From a checkpoint of a small multi-label image tagger.
Model: 4.71M parameters, 32-pixel images, arch vit, norm layernorm, activation gelu_tanh, layers 12, width 160.
Training: adamw at rate 0.002, batches of 128.
Rows from block 6 of a small multi-label image tagger, named by matrix and row number. Rows with one number belong to one neuron. Each number is 500 + 25 x the weight over its row's rms, rounded and kept within 0 to 999. All counts start at 0. Numbers have three digits each. After the name is the row's rms in percent of the matrix's.
After each neuron's rows are labels from the 100 images, of 14976, where the neuron reaches its highest value: "patch colour" is the nearest of a few named colours to the mean colour under the peak. Only what is clearly more common there than usual is listed. The data: scattered letters and digits in many colours. In brackets: how many of the 100.
# fc1: MLP up (model.blocks.6.mlp.fc1.weight, 960x160), inputs 108-159
# fc2: MLP down (model.blocks.6.mlp.fc2.weight, 160x960, transposed), outputs 108-159

fc1.180 028:484470523518492482547482491504502528479488537504461496553503498572490561486517470491530536465520510496518499518502490505528522518535474506527516515544470516
fc2.180 030:505497478503498494469486508507556485515528457554513483439490483489512466492447530450491465477502477537504499525517518488527535537490537507506491511477512518
patch colour: green (26)

fc1.466 032:476448485501497470535487505522503524465476530483477489527530511560506511480485514474501497425523493482524496506524466463499527490566516471512509495516485520
fc2.466 037:489507500514526484465504496485566508528517439519505512497500463471540519539517471479492472514507478520469476496501514492556509498507504539490498535512482531
patch colour: pink (42)

fc1.375 031:482509524542500498494492489494492544500503471515538504519480470555494498525513441490540534552502470514516495509512503515516473523465491532508504531540455515
fc2.375 040:499498518457473502506502519531531473500504502533484495473509506523505493460459536464496446465495520500513494498501505514480523513543525500532493466475540472
patch colour: grey (40)

fc1.665 027:504481514499510475558475497512506516481467517510469479548527493533491588473484495486513534437519486477449488529520486503509505482554488508515546485535496493
fc2.665 029:506534495508505484436506471509569523499522446503501498449475470540534480517461506489500480489509492541539477505523519497513514517480496507465508508511502533
patch colour: grey (31)

fc1.310 141:476496523487523478471504509479515509552527524512507541505524465504491508519500484522511468521498549462495515536435549534508495439496487469513440487560483473
fc2.310 176:501476518498490519538508489524507509471464472504493471490486538484497505489533540460507512481475457558484510432517473493468535553535514508495509497444532515
patch colour: brown (31)

fc1.47 114:491483470527477512536468555498545507499509468456511494507467497518466479520482495520474492517497490456493553503511502455481473504470509519479537457525474538
fc2.47 100:530475509499534511435524467515504520492519502501488494517496479428541465499571504491502486488481488469493495490502494499468512488481437508476493530510520535
patch colour: green (25)

fc1.610 119:465503465507475517516478505506502502493471512470470494478449513525502485513506498538458543470526437528542548493496503499544506520490501468532494497498476571
fc2.610 134:500504521497494521487503509520497471498490579512541517492484491508477497493516506485496547489442516508472488562491518493539493525497527488555484465464541499
patch colour: pink (41)

fc1.432 131:447511474465491447549460543512538488456493522480508503489445502508485484522475513527480498502493476486506504535494543493523529509501537497501518528516501517
fc2.432 137:519510487458486477477475475504482455460494506512484516497566493470554499516478496487485514516498508501479482522458542556518510502503488509517491523492533545
patch colour: grey (31)

fc1.585 126:501512530480511510479483526500533501476459510532542484499499476463485491536465496454510483532501482519430518489518515526480499503485467518503537499482509526
fc2.585 146:536491504499500509485537478517503498496495493514522480540462505422517477487494535457520488482511520507447442474516493488514528531484493493516504540474524486
patch colour: grey (27)

fc1.398 130:467519476533516485526506509447526489502458504471478481499453516528484505490493515534490527510478495520531512498513491480574486516519533479526483472496444490
fc2.398 168:495499528476500504471506498542505464521502509551548505524543494431514515472497510495499521524551513501471496537485481508508503475508530457533499530479526520
patch colour: grey (28)

fc1.510 029:510535518494509471503507497456477494512523482526539514460493510524499506508525471466506488565481507539484499487481500530506500518465454538502487467453543480
fc2.510 034:511487524532467518512474503529489465516507519481486510528493510481515478470485520524491545507456494490509477468498516496523502504501514474491522510505471476
patch colour: grey (30)

fc1.255 128:448498484487495461509460548506537499461507523478510508493486497515486479523491503538484504488493481477533527543496534487515523502489506506503522534545497535
fc2.255 150:514505492469458475484489477514478448474505493508504506506556494473559477511456487479490505515502505472470485510473531532515492499492499532499497512504540550
patch colour: grey (38)

fc1.567 050:497507499512513516503521497500496512510518483541534497482467525518474478493543484451500466515491496546500540455519500479494529498486468479530485484456494488
fc2.567 056:503478547507483484517459468511497469531470499499488506518488493518520499478484511541483542496483489489515463505505514525509492540544567511516508532477500471
patch colour: brown (34)

fc1.483 140:472504478516511479507506514492536484475433497502488493511475518514491483487482517533506491517526502502528532520496523499574465482503563488545491474510458491
fc2.483 145:528517536484521519496497499505494507488466485550519499522512508454508508489464515525512513523484495471503495508517489533525482513525527501530509506510517545
patch colour: brown (29)

fc1.246 032:495490499517489494526495504497496540476501496550512506526489519630484519493509487451511524517506499524543502522532495501522494502500474487527509479515483520
fc2.246 035:498461485494488493504488498517529462550494491492511535481456468493510494467456499473509507461517498508496465515475526494518511523532513516519492498491522499
patch colour: green (32); grey (30)

fc1.482 026:490489470509472518474517497551501516483513460502527483523503509526497433500498525494493498474516495505559497516503508468493488506513511498512486531521490536
fc2.482 035:475523505491525496526487501473538516512505526511497536515483500521503531518465449472513476476530500481485490509488485495491526482538524536548482508496502513
patch colour: brown (37)

fc1.473 104:514508516492500520505525500508526531503523497503469468472463514510433506492514523479532476480488504533525489457500500520421477529504459506457511489471491491
fc2.473 127:518465503511493514523480494518532540513539476491507463494485491507483522509519508499507491498481496499495490493505503507344526506494473497351494500510507503
patch colour: brown (29)

fc1.163 031:480485522521493481498485497501502520499499514491471508548497474545491513490503452517524549482508488496554499518517498505529500512511491517507512537550463502
fc2.163 034:503521510460493509464507551511538483495515467548517467443513517486515505490480550437465443477462491511473511515525502507523517507481527500508496496457541504
patch colour: green (31)

fc1.696 027:491506526528487512525493490511497502481490525494476493554498472570497500500534468519519514495538501499531494483478531536514514517520498524505512526566480510
fc2.696 029:529507481484469521474476544472553502519528492545506458462491502464463497501466557458472432476506483508502517509520506484524517524490529510537527484450497493
patch colour: green (46)

fc1.283 028:505472520509493473477506498467486509502533524486538536506528510481507470477516502506491507525478483536518493464510491481518519505485470510500474503500521502
fc2.283 034:485483523495485520492483507509496465532493485515472486503511512446507519519588529510479499522437503480471510492507493480550495511458507502491537528459479486
patch colour: brown (47)

fc1.451 108:453476516516468529571512494475507531509498471490499519485446469498469498530507502539479474484519455511534573479485498562487513499471479499492493518501485546
fc2.451 130:520489481506518476464483549527515460498527543524527521516510532505501511496500494461547522495485552482477452556501516457482487488526509479492498461504511446
patch colour: grey (33)

fc1.96 087:515525506511490522544486503502494496494500541515521494541515505531506548487487487429500497529491530508471505468530469484521542489477503509514516473466509494
fc2.96 087:504464493492491502489498505509531518523521407487530504483494484467506459499465498524505471480482511453535475496503509496491497535484467509510511543556492512
patch colour: green (36)

fc1.522 093:477529525502508559501493503507500500487474495507505513475485514565502500511508493501503454525489507517528562471488509516498481509526536509521492473516492495
fc2.522 101:499455509481455518506449516519511488504457476495523531492549480479523514502474454513477533514479512469502489488516491509511529447516496516541546538541459469
patch colour: grey (31); brown (28)

fc1.356 115:467493486522502494527508525485514527503467508505469505477479520537499510493524508511497498478535462539516555454526503531501499497518487464518497480485475510
fc2.356 128:502488506487491489484466528495504489504554474472511551480469467487531500519521487492493489525431513493511473521505521483479536491467477480475509499500525486
patch colour: brown (39)

fc1.340 029:487485532519491491498480485485499512502505499491482494555506475502499546494478484521524535496492482487498501504535500482519490489521451512504498527557506509
fc2.340 035:498502507469492508462482487517547487492508473552499476441511512512501501507510551460481445494493480535498519514527498511515496545493519493490524465458532511
patch colour: cyan (38); grey (36)

fc1.378 035:494525503502524517559499507486492525487459549501500523480478513582501523526525481463488461527492520522515512460505486522515484506511537485509501455489492484
fc2.378 040:529485490514448482533490477493501465503497486476521553489488478490489441452456486514490538477529512483520480517503513503517519483517486500516507514547483481
patch colour: grey (31)

fc1.429 131:501537506520514494517519512468528520501508533512513521502502512495469537489538516484510478542517531549508503482468498520506483488506464493485490459474491471
fc2.429 146:511514474520500507506512527469516481540513504492488515498510523480500511474491519483470479508491511489460524505439495518518458468491527492541484474476485522
patch colour: brown (28)

fc1.29 027:476495488526508461528478504484486567465480496530501503503491500605500523511512471474521522530507515538549507500503467489512461520514503490510520473537484498
fc2.29 032:510472519494470507477508538525571468521516497514517529490472470497480499461472500458492511444513499495501458524516521502533521503540492505508491495503501489
patch colour: green (35); grey (34)

fc1.253 125:484509478534509504531502510438525501500463496459477478494438508536483512498487509540487532488466496528528499507510490490562505519525521472513481474498454503
fc2.253 169:488498535471492506462506497544505479521507518547548512519533489429504508483511504483502533518570510501469506545480487506502507461502518458527497533473514511
patch colour: grey (28)

fc1.647 035:490510532526505496489484496492503514505498514511485496556505476546480525500498447520536544539505472490493492529519525521510470506485478539503508503558460496
fc2.647 041:508512511471490501477497511513534496478501468517509475451509515510503492472470563463488444480462516535502506495505493512482494505513522477503499479452545488
patch colour: grey (36)

fc1.329 029:488492493510497481494484506488488517482488497540483496490469505599511522515510471458535521500502541528528518504488503497505498531515505518522512487511493507
fc2.329 035:512488512508478511505512541511530477528502496509541535502463486500511489452461501486484514456479491498500475508527515519532515496521473496528498503506493498
patch colour: green (41); grey (38)

fc1.146 122:462502466517476451513459549503539502475499486465512485504484496516480470523470499525478504478523464481515555526518528485512512511485489516496549488544478546
fc2.146 110:507501498472459489472482487519481459482501503493492533492525475448580480542471481496484485535468523470480495518477529512518514458468495497482471516510537508
patch colour: grey (29)

fc1.249 053:500504502519512486465485497495510519477462506526519474543517474499488491503465463531520507527514488493486495511547500489505454486506486500517502502545462506
fc2.249 058:509530516494524481487517494468512506497524468502488488502503499516527499473511543483502434468471514540497464465480493551468521495537499499488481492460552514
patch colour: green (28); cyan (26)

fc1.460 029:474477484509502435570494508527489540464486489495499499507522493545509490487498498462488508447510505508574516490503454463503493498564538465517515509509499497
fc2.460 035:496509496508519509463519528487582509516525481516488511499478478485513507531498444478476483480522484483492477487518507498558562506517527539529485519529485541
patch colour: brown (29)

fc1.299 033:511504527490491523433479490469490490519534518536538506497523503455508531487503494534504502557477519533471500490519494486497480511476457530493497494506558511
fc2.299 040:487464529488477501504490483543489465513500515489516496517498518468512510508583537508523530509416514480481501516514498482499464490468470487468519518465473469
patch colour: grey (56)

fc1.250 029:490461512531489476539490492502502541483497489502501499548509481583500548491493460469524545472504483504532504515526492490530519500516476499519513513537469515
fc2.250 034:492512474488492498476496498514526481514513464548495499448493481517516478490460516453486447469530498523499506520514516487523536552497536507511484478483535523
patch colour: green (40); grey (30)

fc1.295 042:498545514507493549484508481497486518514514496525553505491471503512498499522547459510491501554491523514524502484487526521521475522442474501493499496501489503
fc2.295 051:507495511479477499543473499521477455504486520478494501489507494521494454444454544489531502458505517483515533538499497515480490510512521485547499481474514456
patch colour: grey (29)

fc1.624 129:457493519529495499545516528483544468489459483504538513508470500530447496510484488505495484509513494495525526503521532486495472534481506525520528476519490526
fc2.624 129:531498456478452508454500488527483538518514505472479497500512489472535501507481504480470517486493486443451494530477515522488510488479482489484499521523502528
patch colour: grey (79)

fc1.155 106:502468502528527520461471503527488537466469520488519484499508503477505494524454479523491493500489505481477510487551497480479467500487532522496524494548483506
fc2.155 135:537543494474478476484521474477486477529509519497488518497579481512545510482517492468522503497509497475494459531476487491517486491520476498510483490480513496
patch colour: brown (30)

fc1.492 031:491490513529495469555491496498492527477495481501487498540517484580491518494509461488512522478526493505553503495500491508530508501520486505515490509542476515
fc2.492 036:505507475488484517463481527492556486526527486546484471455495487486488483505466523455470436482529492516476504511518524487544548546501550504518512481478530512
patch colour: green (45)

fc1.695 023:508526513547510519511495482510499542492504486524545485543509494514493501507519462516521512533489483515520494472504532478516457505459441504504500508553485509
fc2.695 028:499507500454478508511462474497498483522510486513476486445512496526468475475462532452515459483553499517511537549522509505492497548530520474489502439445536473
patch colour: green (27); grey (27)

fc1.67 029:498487510514480493520512498514514521472506487517498475547515485555491472501504488488515519450542483507564491504498533504519515499515491514513491539552482522
fc2.67 035:491509481483496512493468517475567498522527480540485487471485494481507510524461507456486436494498485503473498506503509503522533524515542537543507499477502515
patch colour: green (27)

fc1.395 135:479513452497472426550469535513535491450501522465492473488464513513496487507479508536474489497522479489521495518497532498510512519491535490485528494508472508
fc2.395 136:516513541468493466479469511500506456466497564517527535487552491453530497520508514493481534521470514506491491555474543541520516499474494504539519506468514503
patch colour: grey (29)

fc1.738 048:492539499489500526479505496468492480523514539496518522457456517506509487506548492508493475540491521547476513456485508510500510518477481504500496482458532484
fc2.738 056:515474526515468503541448497522487475499479492487487513531489502497486477459492501542509545493475499490540498510499510510519486493506538491510516540487451441
patch colour: grey (29)

fc1.37 074:486535512500514555492507501493502493502491521527503508464467516561498489506528499485503450514490509546521542460482499514490485501512529492520490472475511482
fc2.37 078:510458507491445498517443498508502484507457457482515529521533483501504506492464467530481548502478522466515466504509499508521508465529519516527531534533452454
patch colour: brown (30)

fc1.699 135:507475483544511530523487525505524500481472488466502448490536507514484514477475497479487563462464469519492514487528484473515542552497509533511528505493476512
fc2.699 231:470515503481465460477500512490504494529523508491496563489483477466509511538502488520474464537592494453483524517460505524505489449506493489493477511550507523
patch colour: green (36); grey (28)

fc1.425 037:489456472508517448544483513506490546459474470515476501485488512609506497489479518443505496475505519527545503507521472465498526511566545456519509481511505503
fc2.425 043:514495518526490502471528520495555490546508495509531551526466466477507507497525457494479544463503489481476424492503514502560519490485452530494508528530476533
patch colour: grey (27)

fc1.593 027:484491511542488485530498499500499537483509475517514496552501487568486489506508477469535531497519468515543500498507520526529490512502483514511501542550473526
fc2.593 035:492506482459482512494494529515574498510512501544481484470480492510512497499450506450488450482517500515503497510508505498512535534533530512538509482468515501
patch colour: green (32)

fc1.381 028:505511518505504483455494488464494502502527508528539526483502507463505504485513489538507523540477502541502506484506502468509483514477449518512500485522540499
fc2.381 034:481483557493467513493485516519494445521497500503511486518505524462493521499576548517499518511415503473481489507533492488522485504472492501491520517461487474
patch colour: brown (31); grey (26)

fc1.557 117:478521531512504524592511494462508511487482485507483502484468476531468539516514514527497466523515463513517572468503509559504519497527542508508488485479483506
fc2.557 094:518519500505445494479519474506517460509542514459523499500502515485509488493464481476492520520499516460452465524518505484493483521476478527461515454517494492
patch colour: brown (29)

fc1.685 095:501485524487504494522493506507507510495495522538543495535486493482498534495482491451511472478496521518483512493545489498501554499485489498510534538507527513
fc2.685 096:512521478532482529474534513487574500525530452476517489495486485468469458488472505524491471494495505460497478489482509506509481518479462502508494485533472514
patch colour: green (27)

fc1.85 024:489514538517518497501484492493509502487486562525499508543510491556504577495514490527534530504511495497502501499497466499516464506514435521517530458541525493
fc2.85 029:499458498484475501473474499534531478520536448508526475453499501485465484486489539470526509509462493549504505540529518484529461517476501486457521501454495493
patch colour: grey (30)

fc1.427 028:489505542525500521490480488492505511504507514503493506559500470534491527496515458520530540511508476495525490505512507521517478499497462527505505524562485504
fc2.427 032:498508487448464513479486518521521486492505481546495463428506531500483507495478564451487432485480497519494537533507496491490484535477530487509523471442531494
patch colour: cyan (46); grey (26)